A small sound classifier, trained from scratch.
Data: trained on simulated sounds of rotating machines with and without faults, 39062 training examples, 149.4 epochs.
Rows from block 8, named by matrix and row number. Each number is 50 + 10 x the weight over its row's rms, rounded and kept within 0 to 99. All counts start at 0. After the name is the row's rms in percent of the matrix's.
# convs2: second depthwise width-11 conv (model.blocks.8.convs.2.weight, 144x1x11, trained with AdamW), a 11 kernel
convs2.0 114:58 61 60 58 51 46 43 45 41 35 31
convs2.1 077:57 56 56 54 58 57 56 58 65 63 69
convs2.2 105:71 67 59 47 49 42 46 41 42 53 57
convs2.3 077:38 39 42 42 41 43 47 39 38 37 40
convs2.4 108:30 34 45 41 50 46 57 55 65 52 55
convs2.5 111:28 33 40 41 48 53 52 53 60 52 51
convs2.6 099:67 65 62 60 57 53 54 53 53 56 65
convs2.7 077:65 64 57 56 53 54 55 57 60 62 65
convs2.8 129:52 50 45 41 44 50 51 57 60 68 71
convs2.9 142:52 44 37 30 33 38 44 48 52 54 51
convs2.10 088:31 33 35 39 43 47 50 51 50 52 44
convs2.11 094:73 68 60 56 49 47 48 43 47 44 47
convs2.12 095:48 50 50 47 47 47 49 53 60 67 76
convs2.13 098:57 33 58 31 57 35 56 48 53 54 47
convs2.14 097:69 67 63 60 56 53 49 44 46 41 50
convs2.15 088:51 43 45 37 40 32 39 42 44 56 62
convs2.16 130:75 67 57 54 51 48 46 43 44 44 50
convs2.17 085:44 43 49 50 54 55 51 47 38 32 28
convs2.18 093:29 32 37 43 47 51 55 51 53 58 56
convs2.19 101:35 38 37 40 41 44 48 52 58 61 64
convs2.20 127:48 47 52 48 56 47 52 41 35 30 32
convs2.21 071:37 44 46 52 47 48 48 40 40 36 28
convs2.22 101:57 55 56 56 54 49 46 45 41 34 26
convs2.23 090:58 61 58 60 57 59 62 60 60 56 64
convs2.24 104:41 44 51 52 60 60 66 62 63 62 58
convs2.25 085:54 55 48 54 59 61 60 63 61 62 67
convs2.26 093:54 61 57 66 60 66 62 58 55 49 41
convs2.27 093:58 57 63 55 60 60 56 62 61 63 61
convs2.28 084:61 60 55 58 52 55 52 61 65 62 67
convs2.29 090:69 61 58 58 57 54 55 61 60 60 60
convs2.30 109:41 49 50 52 52 54 45 40 38 30 32
convs2.31 120:64 63 61 62 60 58 57 58 57 57 60
convs2.32 091:47 49 50 51 45 44 43 33 34 35 35
convs2.33 096:51 51 55 58 54 52 45 40 32 33 34
convs2.34 089:66 70 64 57 45 50 40 49 42 48 47
convs2.35 098:71 65 64 55 54 48 48 52 43 43 40
convs2.36 097:66 63 63 60 54 59 61 58 56 58 55
convs2.37 111:69 66 63 56 52 51 48 40 40 43 45
convs2.38 070:44 46 49 52 52 50 43 47 39 31 28
convs2.39 076:51 53 57 61 58 64 62 60 64 63 57
convs2.40 064:29 32 42 43 47 45 46 43 50 41 44
convs2.41 096:61 56 48 43 47 48 49 56 63 67 70
convs2.42 088:55 49 46 45 47 49 49 60 62 70 69
convs2.43 066:32 41 33 36 40 40 50 49 52 54 52
convs2.44 090:40 47 50 56 50 47 50 38 41 30 32
convs2.45 069:32 36 42 46 47 51 44 45 46 38 34
convs2.46 120:48 45 48 45 41 38 36 40 37 39 34
convs2.47 074:24 40 41 42 47 47 50 53 53 56 60
convs2.48 069:41 36 43 43 45 44 42 47 42 34 33
convs2.49 142:68 63 58 58 48 46 41 40 39 40 42
convs2.50 088:46 51 44 49 46 49 58 58 66 67 69
convs2.51 099:30 41 52 56 63 60 62 61 54 55 53
convs2.52 109:52 57 55 58 52 52 48 42 35 35 29
convs2.53 086:44 52 56 67 66 63 63 61 55 48 46
convs2.54 099:56 63 61 57 51 49 41 39 37 33 44
convs2.55 086:70 63 63 62 56 52 50 48 46 42 41
convs2.56 095:67 72 63 56 54 54 53 48 45 43 47
convs2.57 089:51 46 51 48 49 54 56 65 64 69 66
convs2.58 106:51 51 48 52 51 49 46 41 35 31 30
convs2.59 105:68 65 59 59 53 51 55 55 56 61 63
convs2.60 063:64 48 52 56 52 58 61 61 64 66 61
convs2.61 111:29 31 39 42 45 50 52 56 55 53 53
convs2.62 077:40 39 35 43 51 45 48 41 43 34 37
convs2.63 114:44 52 60 60 61 52 49 45 41 37 29
convs2.64 063:53 52 54 65 64 61 59 59 57 65 61
convs2.65 099:31 31 40 43 48 51 54 57 59 58 53
convs2.66 118:63 58 61 58 58 57 59 59 58 64 61
convs2.67 088:32 31 43 43 46 54 61 57 58 55 51
convs2.68 093:59 56 52 50 52 42 44 38 36 36 32
convs2.69 105:32 35 36 39 41 42 46 49 44 47 45
convs2.70 113:64 65 64 59 56 57 55 56 57 61 61
convs2.71 088:35 37 38 41 43 42 44 47 45 41 35
convs2.72 124:75 66 59 54 50 47 44 45 46 48 54
convs2.73 098:28 33 41 40 52 51 59 51 55 51 51
convs2.74 089:31 37 42 49 44 52 44 44 41 41 36
convs2.75 087:27 33 41 48 42 59 52 54 52 55 53
convs2.76 103:68 67 60 54 49 43 40 40 41 44 47
convs2.77 102:25 33 46 44 56 55 55 55 50 51 46
convs2.78 080:68 67 59 59 51 42 39 43 43 42 53
convs2.79 092:60 64 65 62 64 60 58 54 54 53 54
convs2.80 088:30 34 40 42 48 45 48 48 47 43 37
convs2.81 093:32 38 39 38 42 45 46 47 48 39 39
convs2.82 139:59 62 61 66 61 60 55 48 43 39 42
convs2.83 097:30 37 38 43 42 43 42 48 45 42 41
convs2.84 214:49 44 35 32 31 41 44 49 50 54 51
convs2.85 100:30 37 37 42 42 48 47 51 56 57 61
convs2.86 102:70 68 59 58 58 57 52 58 56 52 54
convs2.87 129:70 68 57 55 50 45 39 41 43 47 46
convs2.88 117:74 66 59 58 53 48 45 45 42 46 47
convs2.89 118:71 66 63 58 56 54 50 44 43 44 48
convs2.90 058:26 38 39 40 47 47 47 48 57 57 55
convs2.91 064:31 34 37 43 50 51 47 46 44 41 40
convs2.92 093:53 58 55 56 59 61 62 63 63 64 60
convs2.93 108:41 40 41 38 40 44 53 58 62 61 65
convs2.94 092:49 43 41 39 40 53 53 61 67 63 63
convs2.95 136:57 60 60 64 61 63 59 59 58 59 57
convs2.96 126:38 46 42 52 43 52 47 63 56 70 65
convs2.97 067:38 43 38 42 43 42 42 39 40 38 37
convs2.98 066:49 57 50 50 46 46 45 45 40 34 25
convs2.99 083:74 62 61 55 52 50 44 39 43 49 54
convs2.100 098:27 34 38 51 53 54 57 54 46 47 43
convs2.101 078:64 62 55 57 58 56 51 53 57 64 68
convs2.102 098:48 46 49 52 47 53 52 57 61 69 73
convs2.103 086:68 68 64 58 59 49 47 48 44 44 50
convs2.104 097:71 66 62 56 52 48 51 43 43 43 42
convs2.105 103:49 51 61 60 55 51 45 41 34 33 36
convs2.106 085:65 67 61 61 61 57 58 56 54 55 51
convs2.107 119:50 59 60 67 66 61 55 46 44 39 42
convs2.108 090:60 57 57 56 54 56 59 62 60 64 67
convs2.109 096:31 32 35 43 44 51 45 53 56 55 56
convs2.110 074:37 37 42 42 50 51 47 42 38 38 33
convs2.111 101:39 44 44 51 47 51 50 59 65 65 69
convs2.112 073:39 42 40 50 45 47 43 42 40 32 34
convs2.113 116:52 58 55 60 53 50 51 45 40 35 26
convs2.114 091:48 49 47 51 50 50 54 62 67 70 65
convs2.115 109:52 60 66 64 59 56 47 40 40 39 41
convs2.116 110:70 66 64 59 57 52 52 51 52 56 59
convs2.117 092:65 65 62 59 52 54 56 57 61 62 56
convs2.118 112:43 40 42 36 42 44 54 58 60 66 63
convs2.119 096:52 50 47 43 45 47 55 63 59 69 69
convs2.120 087:39 40 40 38 40 38 45 39 43 39 40
convs2.121 100:70 67 59 60 52 47 49 45 45 41 44
convs2.122 164:43 42 53 40 63 41 66 40 59 40 60
convs2.123 074:39 34 39 33 38 40 45 47 46 52 52
convs2.124 074:39 42 39 32 36 43 41 45 48 55 58
convs2.125 141:50 53 54 53 53 55 47 46 36 34 27
convs2.126 089:68 61 51 46 44 46 49 39 40 35 40
convs2.127 112:36 30 34 42 44 46 45 49 55 58 55
convs2.128 098:53 50 52 57 59 51 53 45 41 29 30
convs2.129 100:63 65 63 58 64 63 58 56 54 54 51
convs2.130 109:70 68 59 56 52 51 48 45 46 40 40
convs2.131 074:45 54 51 46 40 39 38 31 36 40 49
convs2.132 082:36 33 36 40 39 46 48 49 45 47 38
convs2.133 102:53 52 51 50 48 54 46 43 42 33 24
convs2.134 118:48 46 44 49 50 47 51 56 63 68 73
convs2.135 106:39 40 36 43 41 38 42 39 46 39 40
convs2.136 100:50 50 47 45 45 50 53 58 66 67 70
convs2.137 097:49 45 46 49 47 54 53 57 65 66 72
convs2.138 104:51 45 43 48 48 54 61 62 68 67 62
convs2.139 088:32 35 40 45 46 50 52 57 57 61 64
convs2.140 111:47 55 57 56 55 52 49 45 37 32 29
convs2.141 121:72 69 60 56 53 48 52 51 45 45 41
convs2.142 075:32 32 40 41 42 44 45 53 56 55 58
convs2.143 099:47 46 40 46 41 42 42 41 34 34 36